From a checkpoint of a small class-conditioned image flow-matching model.
Data: trained on rosettes with rotational symmetry, 20.5 epochs.
Rows from block 9, named by matrix and row number. Each number is 50 + 10 x the weight over its row's rms, rounded and kept within 0 to 99. All counts start at 0. After the name is the row's rms in percent of the matrix's.
# emb: conditioning projection (model.mid.2.emb.weight, 512x256), inputs 0-255
emb.411 028:42 38 35 59 55 42 54 52 45 50 47 39 40 68 52 57 47 60 51 31 55 55 51 45 51 56 44 43 75 56 46 42 35 45 46 31 42 39 56 50 57 44 62 47 40 54 43 73 60 35 49 41 59 41 54 43 46 61 63 71 42 32 45 57 62 48 31 37 60 44 51 37 45 48 30 43 51 50 49 52 59 47 66 45 34 54 45 39 48 45 51 53 34 49 44 48 50 48 46 49 50 56 40 28 51 48 50 42 46 38 40 58 62 46 50 60 24 60 41 51 62 52 51 38 57 43 37 54 33 55 63 75 53 60 21 55 47 40 48 49 55 67 41 55 82 57 52 53 39 52 59 40 53 77 47 65 54 59 57 52 56 54 55 13 46 44 53 21 61 44 47 58 60 58 56 50 59 66 59 64 52 43 45 53 55 48 45 50 60 50 46 49 46 63 44 48 35 51 52 45 47 49 46 63 41 47 40 49 61 40 50 63 49 43 78 35 47 31 59 45 46 46 48 56 51 48 55 45 44 65 55 57 37 40 41 56 38 56 60 55 41 53 58 47 56 62 60 47 33 61 54 47 48 45 65 36
emb.412 034:44 36 33 49 55 32 49 54 43 50 44 37 42 58 41 48 52 49 44 32 51 47 39 56 39 44 32 45 53 51 43 44 29 42 45 52 49 36 46 36 39 43 50 43 48 51 53 49 49 41 50 29 48 53 52 48 37 43 44 57 45 55 43 48 50 39 55 26 56 46 45 35 49 43 49 37 42 52 52 61 47 47 48 38 30 43 54 43 55 43 54 55 55 43 34 47 44 34 50 47 21 45 42 46 61 46 48 46 50 52 45 53 49 26 49 59 44 54 48 39 42 45 46 45 56 50 47 50 37 52 46 50 59 58 65 46 48 18 51 48 34 52 37 42 70 41 41 55 51 59 47 53 51 99 49 50 41 66 34 44 49 52 50 56 37 56 42 48 45 42 45 53 54 54 56 43 54 54 52 31 53 54 47 50 85 53 34 38 44 52 46 43 53 38 49 42 43 51 36 47 56 48 50 43 23 51 49 38 51 48 34 64 58 43 48 59 45 34 58 53 44 21 47 55 55 47 55 50 41 62 41 40 49 25 54 44 40 50 51 55 46 56 44 42 50 51 50 53 38 51 54 42 43 51 43 47
emb.413 037:46 56 41 60 57 59 48 50 53 57 51 43 51 63 42 60 58 59 50 49 62 75 57 56 48 51 50 49 49 60 54 56 48 52 31 52 54 49 55 42 41 58 54 53 54 55 57 64 55 44 57 56 55 46 57 56 52 47 55 79 51 61 45 51 46 46 65 60 45 51 57 52 43 50 60 50 47 59 56 61 63 52 60 51 52 48 61 53 70 48 55 53 48 47 42 54 58 66 45 48 25 56 50 41 56 50 52 63 50 53 57 52 50 58 44 52 21 64 42 54 50 52 45 54 55 52 53 53 45 51 55 64 58 67 41 60 53 69 50 56 62 59 49 54 81 47 42 64 46 47 53 51 55 99 54 54 49 66 59 58 51 51 68 30 49 46 27 63 49 46 48 61 56 55 53 51 54 58 58 53 48 42 55 46 73 46 58 55 58 49 40 46 58 52 69 51 53 47 60 35 62 48 72 52 67 53 56 38 55 52 59 87 56 57 60 65 46 47 61 48 37 66 48 59 31 58 53 61 45 72 47 53 52 58 52 52 17 56 53 34 50 55 45 42 49 57 56 54 50 63 52 49 48 47 61 52
emb.414 037:43 61 36 61 52 60 47 47 51 60 59 45 49 66 44 59 53 55 58 54 58 74 52 51 46 50 50 52 50 54 53 58 52 50 36 54 58 51 58 42 37 54 59 49 61 53 48 60 47 48 54 58 55 50 57 50 46 52 58 82 58 60 44 54 48 41 69 60 56 59 55 56 43 50 68 52 46 51 52 55 64 44 57 51 53 51 61 52 58 55 52 50 52 48 40 50 60 72 43 49 24 61 46 45 51 50 57 62 49 48 60 58 50 62 45 57 21 64 50 57 51 54 42 62 52 46 53 61 53 54 57 65 51 63 38 60 53 66 53 58 54 54 41 54 85 48 49 58 45 52 56 53 56 96 52 64 47 71 58 59 60 57 63 23 54 46 40 66 52 48 45 57 54 52 52 48 56 51 53 51 48 46 65 51 71 41 60 58 59 44 43 35 64 48 70 53 52 56 57 44 58 46 75 61 69 50 54 46 55 48 50 86 61 62 64 60 46 56 68 42 41 70 50 65 35 58 48 57 47 78 50 55 53 62 55 50 22 59 51 41 44 55 39 47 57 50 51 50 51 56 53 44 49 59 54 49
emb.415 037:44 44 42 45 47 47 43 55 48 57 47 36 43 58 42 52 58 58 45 43 48 66 54 57 53 52 41 43 48 45 47 48 41 43 25 50 49 44 54 45 38 58 50 46 46 47 56 50 53 48 57 41 37 53 58 54 52 49 43 66 47 64 49 52 40 41 60 45 41 47 47 46 42 42 46 49 46 52 55 56 48 46 50 52 45 49 51 53 61 51 52 56 52 47 45 49 42 51 51 52 25 53 43 52 69 57 48 56 54 56 43 54 58 45 44 58 43 49 45 46 46 51 44 45 44 50 51 51 40 46 52 42 58 70 59 52 49 34 48 49 62 54 55 46 92 39 26 55 50 55 51 49 54 99 47 63 46 71 47 46 54 52 75 42 53 61 33 66 57 37 45 51 54 53 51 51 59 59 57 43 45 48 52 54 91 51 43 48 59 51 55 44 50 50 71 40 48 49 57 52 48 34 72 43 46 49 49 47 56 51 38 86 53 52 73 64 55 41 61 55 41 53 46 60 34 50 54 61 44 70 46 54 51 49 58 49 21 52 49 48 46 57 52 47 51 54 48 51 38 57 56 38 49 54 53 45
emb.416 034:50 44 39 53 63 40 49 45 49 61 52 35 45 63 41 50 54 51 53 38 60 60 48 56 52 46 43 47 68 48 45 47 37 41 37 53 47 38 53 40 47 31 54 39 50 42 49 55 49 41 51 31 51 47 47 48 37 46 51 69 39 58 48 55 39 43 51 32 49 56 44 41 40 41 50 44 44 47 54 56 43 48 54 40 34 53 58 48 48 45 54 52 48 46 38 46 45 50 33 46 33 52 44 42 58 51 46 47 54 50 54 51 48 36 56 60 23 51 53 48 33 48 48 43 44 43 46 58 31 56 52 63 47 64 61 41 52 21 49 43 45 58 47 47 61 49 47 53 38 52 56 46 55 99 40 63 47 48 47 46 49 45 40 36 49 55 48 45 52 43 49 48 62 53 56 42 57 56 59 35 50 44 44 53 77 53 36 40 55 46 44 34 50 29 47 47 42 51 45 38 59 49 44 54 21 48 49 35 56 54 44 60 60 42 62 64 52 37 59 50 35 27 51 57 49 56 52 47 43 75 50 50 48 33 47 48 37 54 58 51 46 54 49 42 50 57 52 48 33 57 46 55 53 53 30 46
emb.417 033:45 51 31 58 58 37 48 47 44 62 49 35 49 69 40 56 46 54 51 35 51 59 49 53 38 52 46 42 58 55 44 50 37 38 36 51 48 43 53 43 41 36 56 44 47 39 55 51 48 36 48 31 50 46 52 49 36 48 46 61 48 57 49 49 39 41 54 35 51 54 49 44 41 41 56 42 43 53 49 54 50 48 52 47 38 45 58 48 52 49 50 54 53 41 32 42 48 51 39 52 33 47 48 36 59 57 48 43 48 53 51 52 50 37 57 50 27 54 43 46 34 41 44 58 48 51 54 57 35 61 52 62 52 65 63 42 53 23 48 49 37 56 44 47 64 44 48 52 46 56 48 51 45 99 44 63 50 50 35 48 48 51 43 38 46 59 42 50 48 49 44 54 59 51 58 45 61 51 59 32 49 53 41 50 77 49 38 43 46 49 42 39 46 35 56 48 51 47 42 37 62 52 48 52 20 50 54 36 54 43 45 57 53 42 73 68 50 40 62 49 42 27 51 63 54 51 54 49 45 71 48 48 47 37 47 46 35 52 48 52 43 54 54 47 55 48 58 47 42 55 50 51 49 53 29 41
emb.418 037:48 38 41 56 56 34 45 41 46 50 44 44 43 65 42 46 58 48 53 30 51 52 44 62 51 48 40 42 61 60 47 42 36 50 41 59 47 31 53 47 43 40 52 44 46 42 51 50 59 37 47 25 48 46 40 49 49 54 55 73 44 55 46 52 48 44 53 35 47 43 42 41 43 54 51 42 43 52 49 55 44 49 58 46 37 44 47 47 61 50 48 58 52 41 34 39 44 48 45 48 36 45 42 39 59 53 45 44 52 47 45 39 59 29 52 51 35 55 47 40 47 46 46 42 55 52 58 65 34 46 59 66 50 57 62 50 54 26 57 49 46 60 40 41 85 37 46 55 45 58 45 51 50 99 45 52 52 53 42 43 50 49 42 43 46 59 39 52 60 49 50 50 55 50 48 44 52 60 59 36 46 47 47 44 86 52 33 40 43 43 43 44 46 39 54 49 40 54 55 42 57 48 54 54 28 57 41 49 54 47 41 70 57 40 62 63 48 31 60 53 37 25 48 59 51 52 47 44 41 65 49 47 56 30 51 53 43 48 50 49 45 51 54 35 47 55 53 52 39 55 52 41 49 53 34 42
emb.419 043:46 59 48 52 48 61 48 63 54 55 52 40 57 50 51 61 56 45 52 57 51 74 53 57 44 51 49 51 48 53 56 59 54 42 24 64 54 59 53 47 45 46 45 51 55 40 60 46 50 60 49 59 47 48 57 53 48 49 48 59 52 65 48 48 25 43 70 57 45 61 61 57 46 48 61 56 47 48 54 49 60 46 42 48 65 48 60 65 61 51 56 52 63 50 44 57 56 72 27 48 14 57 50 51 49 59 56 61 49 49 63 54 44 53 48 43 38 65 51 62 28 58 40 58 40 51 63 51 52 50 52 59 56 61 53 51 53 42 47 53 49 50 56 53 48 41 42 59 44 48 45 50 59 99 58 53 55 57 58 57 53 49 54 46 54 48 34 57 37 38 49 59 45 45 59 56 59 56 48 28 48 49 58 49 72 50 61 58 47 49 50 47 65 27 62 53 53 50 59 44 59 50 64 46 57 48 60 55 53 50 57 66 53 71 64 66 53 60 62 49 60 57 45 61 37 59 48 63 45 66 48 47 59 55 53 41 30 56 49 51 51 49 42 47 57 49 56 57 59 55 52 49 42 57 45 49
emb.420 036:48 38 33 46 55 40 48 47 50 49 39 36 44 60 44 51 55 54 46 37 56 48 52 55 48 48 44 47 73 51 45 46 35 43 44 52 40 40 52 42 55 31 57 41 47 44 50 50 60 42 49 30 48 43 49 47 40 50 49 68 46 61 41 59 42 43 45 33 52 54 43 39 42 49 54 41 49 54 50 51 46 49 53 44 39 52 49 42 51 44 40 48 50 44 36 49 47 49 37 53 44 50 42 38 55 55 48 49 57 53 43 48 45 27 52 58 22 58 47 45 32 40 49 48 52 51 58 50 38 50 60 62 50 59 55 45 60 14 53 49 43 63 44 49 73 42 48 52 40 53 50 53 50 99 37 68 40 49 37 49 50 48 45 43 47 57 44 45 52 44 52 54 58 46 50 46 55 59 50 31 45 52 48 55 79 49 43 41 51 42 47 39 41 29 52 51 39 51 42 46 55 43 51 43 14 52 45 45 50 44 44 63 50 42 65 57 54 37 55 53 40 29 53 57 49 54 54 45 40 72 48 52 52 32 41 52 45 45 52 55 39 51 46 37 46 52 48 48 37 48 42 46 51 50 34 41
emb.421 036:53 36 35 48 52 25 44 40 48 44 43 36 44 58 48 50 50 53 52 33 50 48 47 50 41 53 47 49 59 51 42 48 27 51 47 53 46 34 44 43 43 41 54 42 47 55 48 47 50 39 46 21 46 44 52 40 42 50 46 67 51 61 49 45 52 48 53 32 46 49 43 38 44 49 48 41 51 47 48 58 46 45 51 45 27 49 49 40 55 56 49 51 47 45 35 42 43 36 42 53 31 38 43 43 51 53 43 51 52 51 42 43 58 27 55 51 37 58 47 46 44 41 49 47 48 55 53 49 29 48 52 56 49 60 60 53 52 18 53 49 41 60 46 41 75 34 42 47 42 63 53 54 46 99 46 61 42 61 38 42 48 40 42 45 49 56 35 43 53 50 45 51 54 51 50 47 50 50 59 34 47 53 51 44 84 52 27 31 54 50 46 41 45 40 59 47 48 43 47 51 57 48 53 45 20 49 50 47 57 49 37 63 56 35 60 52 49 35 57 54 33 22 50 56 51 48 55 38 43 61 48 49 55 30 49 51 50 45 46 53 43 48 50 42 52 46 50 56 31 50 49 44 53 52 46 45
emb.422 033:55 39 32 53 55 38 51 37 49 54 52 33 44 61 48 44 56 57 55 37 48 56 49 52 54 45 40 45 67 55 49 44 31 43 51 54 50 34 49 42 52 34 57 41 42 50 45 61 51 36 55 30 51 55 47 43 43 45 50 59 41 53 51 53 49 46 43 34 58 48 48 38 38 48 47 37 39 52 46 56 46 46 54 43 37 44 50 44 53 43 54 52 50 47 32 43 41 41 37 45 43 50 43 36 57 57 52 43 53 45 50 48 53 28 50 62 31 60 44 49 41 44 53 47 52 46 48 53 34 49 53 69 50 56 42 45 51 15 54 48 46 64 43 52 77 47 47 54 43 57 51 50 45 99 35 66 51 47 39 48 54 46 41 33 50 57 38 39 52 50 53 53 53 53 51 42 61 59 61 39 44 50 46 47 68 51 30 37 52 49 43 42 47 42 56 46 43 51 45 46 56 50 45 53 21 51 44 42 55 48 46 60 58 37 71 54 48 36 56 43 38 28 51 51 47 58 50 42 42 63 52 53 51 34 47 47 38 57 47 50 42 51 53 42 58 57 54 48 36 53 49 44 48 56 42 39
emb.423 032:42 48 35 54 55 33 47 46 42 53 52 41 45 58 48 55 54 53 50 41 55 56 49 52 48 49 48 47 75 50 43 48 35 44 38 50 54 36 53 38 50 36 55 42 46 49 42 60 51 40 54 37 56 47 51 49 45 46 62 76 47 58 43 53 49 45 45 41 54 61 48 38 45 43 58 46 42 53 42 52 52 47 59 48 38 61 57 48 55 47 55 58 49 45 36 43 47 50 27 47 38 48 42 31 57 53 51 48 53 50 52 51 50 39 52 61 21 57 46 48 36 46 52 58 55 46 48 58 39 57 57 79 51 56 55 51 52 24 50 49 48 58 40 44 72 43 43 54 40 51 53 53 51 99 39 63 47 49 45 48 55 46 40 25 47 52 43 40 58 47 46 47 63 51 59 44 61 55 54 36 50 47 48 56 72 50 43 43 52 47 45 42 49 25 53 50 50 48 48 41 61 56 50 50 29 47 46 37 60 40 45 60 53 43 71 63 46 45 62 49 38 30 58 55 47 47 53 50 42 77 51 50 52 36 47 48 32 54 52 51 41 55 50 45 49 55 53 47 40 61 45 45 50 55 33 37
emb.424 040:37 48 54 39 47 44 39 50 48 56 49 36 42 47 45 58 57 45 50 42 48 68 57 63 46 55 43 50 44 45 44 56 41 48 37 53 51 51 43 44 46 49 39 53 46 36 57 31 37 62 47 41 44 58 55 55 48 48 45 48 50 68 47 52 37 46 66 43 41 53 51 51 49 38 56 54 48 48 47 45 39 43 42 52 50 39 49 58 63 50 50 56 47 51 52 59 45 56 51 38 18 50 51 54 52 49 53 55 54 46 53 59 48 44 46 42 52 48 53 54 35 55 37 55 33 50 59 49 46 54 49 32 58 61 73 51 57 37 43 54 41 43 57 40 58 44 31 51 58 48 41 54 44 99 56 49 50 57 43 50 50 58 58 60 60 53 39 62 47 37 45 47 46 37 52 57 53 51 42 23 41 44 52 52 81 58 42 45 41 55 52 48 48 31 58 53 63 52 53 37 46 30 60 51 41 52 59 47 58 60 44 59 57 53 54 64 53 47 58 62 49 47 49 63 50 51 43 45 42 61 40 35 61 45 55 46 33 50 44 46 42 47 41 42 55 50 55 47 47 52 45 46 51 60 45 45
emb.425 043:44 51 47 41 42 46 42 52 48 54 48 39 46 50 44 57 53 46 51 45 47 69 53 62 40 52 50 52 45 49 53 61 49 45 28 58 54 53 49 57 41 40 46 58 47 31 60 37 41 60 50 42 47 59 63 48 47 42 43 48 56 58 57 50 29 47 62 45 39 55 57 49 48 48 61 56 44 54 51 54 45 48 36 46 50 46 49 61 58 53 53 57 55 47 50 54 46 61 30 44 25 58 54 44 58 52 48 58 51 46 51 56 51 46 47 40 38 53 45 52 24 57 33 55 40 51 54 49 52 51 52 40 60 63 74 56 47 24 47 56 43 53 51 45 45 45 36 59 43 47 50 50 59 99 49 54 49 40 44 53 49 54 50 52 58 59 38 53 47 41 46 54 43 41 49 46 56 51 47 09 42 51 56 52 68 58 51 53 39 57 46 48 56 28 55 56 62 47 56 46 54 44 53 49 42 50 58 47 56 53 49 51 52 57 52 73 44 53 61 53 50 42 48 63 46 55 48 49 45 72 47 45 50 49 51 53 37 54 42 48 53 51 39 39 56 52 60 60 55 57 58 54 52 54 34 42
emb.426 035:48 42 36 57 54 37 46 46 58 50 53 41 48 67 43 55 50 52 51 40 53 49 45 55 50 50 46 45 66 55 47 47 37 43 43 51 41 41 47 39 50 29 50 49 46 45 44 52 52 34 47 35 49 51 38 51 41 49 53 64 46 59 42 54 43 38 49 40 51 51 45 36 50 44 48 46 51 44 45 47 45 52 57 51 40 53 55 42 57 43 49 54 47 40 39 45 48 46 30 55 40 45 40 41 52 54 47 48 50 51 42 48 52 34 55 62 22 50 46 44 30 44 45 48 50 45 50 56 41 50 59 72 52 56 60 49 55 14 56 47 43 58 41 45 62 42 45 54 44 53 51 50 53 99 40 56 43 41 36 44 58 43 30 46 48 58 44 41 51 54 49 48 49 50 51 53 55 53 51 31 42 51 44 49 80 46 39 42 55 52 45 46 50 26 48 45 45 50 51 45 61 55 43 51 15 49 46 45 56 38 47 59 56 39 66 61 49 39 55 51 39 23 52 56 51 48 55 42 45 70 50 46 45 35 58 53 48 47 57 52 39 50 51 43 56 52 54 56 42 57 56 46 47 49 23 44
emb.427 036:50 38 31 52 54 35 51 45 48 53 45 39 42 65 44 51 50 48 53 38 49 48 60 60 48 50 43 50 64 55 39 42 31 46 46 49 42 35 48 39 47 37 49 44 47 45 44 56 55 38 54 32 49 47 52 47 47 50 52 64 44 57 40 55 44 50 49 36 53 50 49 40 42 45 54 42 47 52 47 53 50 45 53 45 37 53 53 44 52 49 53 53 48 41 33 42 47 44 44 50 39 45 41 45 64 51 50 43 53 52 48 44 57 32 50 54 31 50 43 41 32 42 48 51 50 49 56 54 33 46 51 68 54 62 61 49 64 19 52 45 42 64 44 43 71 42 44 58 39 54 52 56 49 99 42 65 46 52 36 52 46 47 35 46 47 61 45 40 55 47 47 53 51 49 51 46 52 57 57 34 44 45 45 48 82 53 39 36 53 43 42 38 47 27 49 49 42 48 50 48 63 51 44 49 19 50 47 38 54 49 44 61 54 42 66 65 44 38 61 53 36 20 51 56 53 47 48 41 40 71 47 52 53 33 48 52 47 44 54 58 43 54 54 45 54 50 54 50 37 52 47 39 53 47 36 39
emb.428 035:45 38 32 49 51 30 45 41 48 46 52 40 45 63 38 46 51 52 48 33 50 48 46 56 50 50 45 41 56 53 44 45 32 49 46 55 42 36 52 45 39 28 51 44 44 41 54 49 51 37 47 32 51 45 53 50 43 53 50 59 38 59 46 51 49 46 49 34 53 43 43 43 41 50 53 41 47 48 48 55 49 53 55 48 35 45 50 46 50 46 50 56 49 50 32 43 41 50 36 49 36 44 41 42 51 49 47 48 49 53 51 49 50 34 54 58 32 60 47 40 35 41 45 50 46 52 50 47 34 50 48 61 56 60 60 41 54 17 61 48 40 51 41 48 67 42 53 56 45 54 49 55 58 99 42 59 52 48 33 40 53 43 38 40 42 51 39 43 52 41 41 47 46 55 50 45 55 60 56 29 43 51 52 55 76 52 36 39 46 44 43 41 43 32 50 52 38 55 52 40 63 48 49 50 21 48 44 39 57 50 45 57 55 41 65 58 54 37 62 46 33 25 47 63 53 54 50 39 41 74 47 50 50 32 42 47 44 52 52 51 42 48 51 38 49 49 54 52 45 54 49 49 54 56 29 46
emb.429 036:46 32 36 58 50 36 43 40 53 51 46 32 44 66 48 55 59 55 55 35 49 51 51 59 47 53 42 48 61 58 47 46 31 49 43 52 41 33 49 41 48 44 53 43 42 52 43 52 57 39 50 33 46 49 49 49 42 47 54 70 43 59 42 50 49 44 57 32 52 51 46 40 45 49 49 43 46 50 54 58 48 48 56 48 33 49 48 51 59 50 48 56 49 44 31 42 42 44 44 47 39 49 41 47 63 58 47 41 45 49 42 49 58 31 53 56 41 52 50 40 42 50 49 43 56 53 53 62 33 49 55 61 54 61 65 50 56 17 52 48 39 60 41 45 78 37 35 50 49 57 50 56 54 99 48 61 49 57 35 41 54 45 41 50 47 58 51 46 56 41 46 49 56 56 51 42 46 60 62 40 40 46 47 51 87 48 38 37 47 44 50 42 50 30 58 52 48 47 53 42 53 46 49 48 17 51 51 46 50 52 42 69 56 31 62 64 53 32 55 57 39 18 49 53 54 59 48 44 41 66 52 45 55 34 52 59 53 43 53 51 43 58 46 40 50 48 52 51 35 54 51 38 53 48 46 44
emb.430 040:48 36 36 48 49 32 50 40 56 47 45 36 45 64 47 54 55 53 47 30 52 47 45 60 45 49 43 48 59 54 42 46 36 50 44 57 40 36 46 43 49 38 55 41 48 52 50 53 58 37 47 30 46 45 48 53 40 50 50 72 50 58 46 56 45 47 52 33 45 44 44 42 49 48 48 35 44 54 49 55 42 44 52 48 36 47 51 51 57 53 50 56 48 44 30 39 43 39 45 50 32 43 43 42 60 56 48 45 54 51 48 52 51 25 58 53 37 56 50 40 39 42 52 41 49 51 55 56 38 42 54 54 51 62 60 51 59 19 55 50 49 59 49 45 83 38 44 52 41 55 53 49 44 99 41 60 45 61 41 46 49 47 48 52 49 58 32 50 50 46 52 49 55 52 50 47 43 57 58 32 50 44 46 53 89 55 35 39 51 45 42 45 47 38 58 48 42 50 51 49 60 50 53 47 19 53 43 37 53 47 42 70 56 36 63 62 53 35 58 61 40 28 48 58 48 49 45 43 45 72 52 50 54 28 48 45 51 48 51 53 49 51 50 44 52 50 56 52 35 54 48 43 47 47 53 38
emb.431 034:54 35 37 54 59 34 47 47 42 53 46 39 41 63 41 51 52 51 55 30 51 59 54 54 47 45 38 43 65 52 45 47 33 43 40 57 47 33 50 45 47 30 53 46 51 42 48 61 51 38 54 27 52 46 49 49 39 48 51 65 46 55 49 54 47 47 43 36 49 49 45 41 41 47 49 41 38 46 48 55 49 48 51 53 36 47 51 45 47 46 56 52 51 42 37 44 44 42 41 50 42 45 40 35 57 59 48 42 53 46 49 46 57 27 48 56 35 49 48 46 44 44 52 44 56 51 50 54 37 49 56 60 55 57 52 49 58 20 54 47 45 61 46 47 80 45 44 52 44 56 50 52 50 99 47 59 51 49 36 45 52 45 43 38 43 57 33 37 55 44 51 52 53 52 54 45 57 57 58 32 45 49 50 50 77 53 36 39 52 43 46 45 46 45 55 45 44 50 46 43 57 52 53 51 17 51 47 41 58 53 44 70 58 43 73 57 51 32 57 50 36 25 50 54 40 50 48 46 42 68 54 50 49 26 43 55 43 59 63 49 42 53 56 46 56 55 55 49 39 54 44 49 48 57 37 48
emb.432 034:43 35 40 54 51 30 47 42 45 50 47 30 45 60 44 51 54 54 54 28 46 51 47 52 48 52 41 44 36 53 50 42 24 53 51 52 51 29 47 43 47 42 46 45 45 50 46 47 46 44 52 30 53 45 56 49 46 50 46 46 53 52 54 46 62 47 56 30 46 41 47 34 45 49 44 35 40 51 43 53 43 44 51 49 34 39 46 56 51 48 55 66 43 50 46 41 42 38 50 56 29 41 50 45 61 60 52 34 49 49 37 44 51 31 49 54 48 54 44 46 58 50 46 44 46 50 48 55 28 53 51 46 54 54 46 44 54 37 57 48 38 54 43 43 78 49 39 42 47 52 52 49 52 99 52 56 41 67 35 51 52 48 55 43 42 54 34 51 56 50 38 50 49 56 48 50 50 61 52 49 44 53 55 56 77 50 32 29 47 56 55 45 40 51 52 47 37 46 45 44 46 35 52 40 25 56 47 40 50 60 38 63 51 38 62 51 47 31 61 50 44 37 42 56 44 47 47 42 42 51 53 50 52 29 45 45 35 51 43 46 40 47 49 43 48 57 47 59 36 51 46 40 53 55 63 48
emb.433 035:57 35 43 43 53 27 53 47 50 50 40 37 47 60 49 47 51 52 48 25 49 55 51 57 45 48 43 41 52 51 52 52 19 47 50 49 49 29 49 45 47 49 52 40 41 52 55 56 51 41 52 27 48 36 44 45 43 51 52 65 44 49 52 49 66 44 49 22 53 48 47 47 43 56 43 42 43 51 51 49 52 56 50 42 38 43 49 48 50 47 53 46 53 41 38 42 47 31 46 55 22 39 41 41 42 49 49 48 51 41 41 47 50 27 56 54 48 48 40 44 66 43 53 46 46 48 46 55 28 47 45 52 50 57 39 48 49 44 56 52 45 63 42 57 93 53 50 45 47 55 50 51 49 99 41 54 43 82 39 49 48 45 60 43 46 56 38 42 59 50 47 57 55 53 53 44 53 53 50 59 46 48 52 51 78 45 26 28 50 46 47 46 46 60 54 46 43 40 53 45 51 37 50 47 29 46 51 41 53 51 45 77 60 40 65 40 50 21 51 52 52 32 44 51 40 44 49 42 40 47 53 47 56 22 50 44 36 48 56 48 49 53 45 45 48 46 52 47 35 50 49 36 43 50 53 45
emb.434 031:50 44 34 63 56 38 48 41 50 48 46 34 39 70 50 41 39 58 58 36 57 51 46 45 41 49 37 37 59 57 55 50 33 50 46 48 50 34 49 43 45 31 55 49 46 40 45 66 53 38 44 37 46 46 46 48 41 56 54 55 44 49 55 50 51 44 41 34 59 45 47 42 40 50 45 38 48 57 45 49 49 46 57 40 37 50 45 39 46 46 52 45 48 43 38 38 43 52 35 56 36 51 45 32 53 51 47 41 51 55 49 50 57 36 55 62 24 45 42 51 39 44 49 51 54 39 46 46 33 62 49 70 52 56 42 46 56 30 51 41 34 58 40 56 61 54 50 51 41 49 57 51 49 99 42 65 49 43 45 43 54 44 36 20 50 55 51 42 55 54 51 52 59 47 55 45 62 58 51 33 49 46 46 56 52 42 36 36 53 45 34 46 42 37 43 36 46 52 54 44 53 56 39 46 13 43 46 45 49 39 46 45 53 48 67 54 47 38 58 39 40 20 52 51 55 55 45 42 54 63 53 46 53 34 43 55 42 60 49 50 44 56 50 36 57 59 51 54 39 52 47 50 51 55 26 42
emb.435 036:46 39 39 48 52 31 45 42 50 47 44 36 46 60 42 57 57 48 54 32 49 45 49 62 48 53 36 48 58 61 42 43 33 49 44 58 45 36 46 41 47 49 47 35 45 48 49 50 63 38 46 28 49 49 47 52 43 46 59 73 47 55 47 53 47 48 47 34 50 52 45 38 44 47 44 39 51 51 50 56 41 49 57 42 37 49 49 48 57 53 45 58 47 43 36 44 40 42 42 48 33 44 40 41 59 52 41 44 53 53 40 52 58 24 57 55 37 53 47 39 43 41 48 41 50 48 54 53 34 50 57 60 47 59 57 49 55 17 59 49 47 56 46 42 78 39 41 55 49 57 48 54 45 99 46 64 46 61 39 42 52 45 43 51 47 58 37 49 58 44 49 53 53 48 51 50 46 53 61 41 40 49 47 50 85 49 31 40 49 55 50 40 42 44 59 48 42 47 51 45 52 48 47 41 19 49 45 41 53 51 40 72 53 39 62 57 51 34 56 60 39 26 44 56 50 52 51 44 44 67 50 43 59 26 48 49 49 52 52 52 39 55 46 40 50 49 53 49 39 56 44 44 51 50 44 42
emb.436 032:43 29 46 56 49 28 45 47 44 50 35 33 41 60 41 50 45 51 46 24 52 53 46 58 48 51 36 45 52 48 49 49 24 52 49 49 46 26 46 45 48 38 43 41 42 45 51 46 51 45 54 22 44 42 47 48 38 51 39 58 42 59 50 47 54 42 49 28 52 44 45 34 41 50 42 42 51 49 43 51 43 49 51 41 33 44 46 43 54 53 49 52 45 40 42 45 45 28 42 58 34 57 44 43 47 52 45 39 48 45 51 42 53 25 49 57 48 51 42 47 47 49 49 41 44 54 48 51 26 55 46 44 56 63 45 36 50 21 53 44 45 54 42 47 73 46 44 47 43 53 53 47 46 99 42 57 43 64 33 36 52 44 53 48 49 57 35 38 45 46 54 50 50 53 52 50 49 59 48 41 48 54 47 54 71 48 28 30 50 47 54 48 41 50 50 46 33 40 48 54 52 44 42 48 23 54 41 46 50 54 35 62 55 42 65 56 53 24 54 53 45 26 50 51 45 50 48 37 41 53 44 49 53 31 45 50 44 51 45 53 47 51 54 47 48 49 51 48 31 54 44 50 46 54 51 36
emb.437 030:47 53 32 55 62 56 50 47 57 48 52 40 53 63 42 50 50 57 56 52 65 67 51 58 49 49 53 50 66 57 57 53 52 40 38 46 49 54 58 42 48 59 64 47 59 64 46 75 53 31 43 57 52 45 52 44 40 56 60 89 53 48 56 58 61 46 53 59 62 59 50 45 33 52 48 42 48 56 50 49 63 50 57 48 47 59 51 48 42 48 53 52 51 46 33 47 55 67 37 35 52 55 51 34 62 52 45 59 57 45 54 61 56 53 52 53 19 64 45 55 61 54 50 63 51 47 45 61 46 56 58 76 48 58 23 59 55 69 54 48 69 59 49 57 80 51 57 61 45 45 57 45 44 82 52 67 49 56 54 57 58 52 65 12 50 49 48 57 62 41 47 59 59 57 55 53 60 61 56 62 52 42 47 46 57 46 58 57 57 38 35 45 62 59 63 57 44 48 62 48 59 62 68 62 63 46 47 58 56 44 56 75 60 52 72 56 49 43 63 43 36 66 50 56 40 55 57 58 44 78 55 49 50 61 49 57 28 65 55 46 52 58 42 50 57 51 62 52 45 56 47 48 57 47 55 46
emb.438 035:47 48 46 51 51 43 43 50 42 55 46 42 49 60 44 61 57 50 52 39 59 56 48 60 43 55 47 46 58 50 46 47 41 42 33 57 53 44 45 39 47 36 51 53 58 33 57 32 49 40 50 42 46 52 60 50 37 52 53 59 42 60 50 57 27 46 54 40 47 52 54 47 54 41 56 46 43 49 47 50 50 48 50 43 41 54 52 55 66 46 53 55 54 38 41 45 44 55 40 47 26 53 43 39 50 56 55 48 57 47 54 60 54 38 49 51 36 65 43 46 21 49 52 58 46 53 48 52 43 48 57 58 55 65 59 49 53 13 52 49 44 48 47 54 64 42 38 52 43 49 53 55 52 99 47 58 53 47 36 45 55 51 49 55 49 53 31 48 41 47 47 53 49 50 54 54 60 59 52 26 57 50 55 50 86 54 47 43 46 49 51 43 51 21 53 62 53 49 50 45 51 47 58 41 30 47 50 45 58 48 44 70 51 46 68 60 53 38 61 58 46 32 38 65 40 56 49 55 47 64 49 51 55 41 58 43 45 50 47 46 54 57 47 45 60 52 54 53 43 49 47 46 53 54 45 40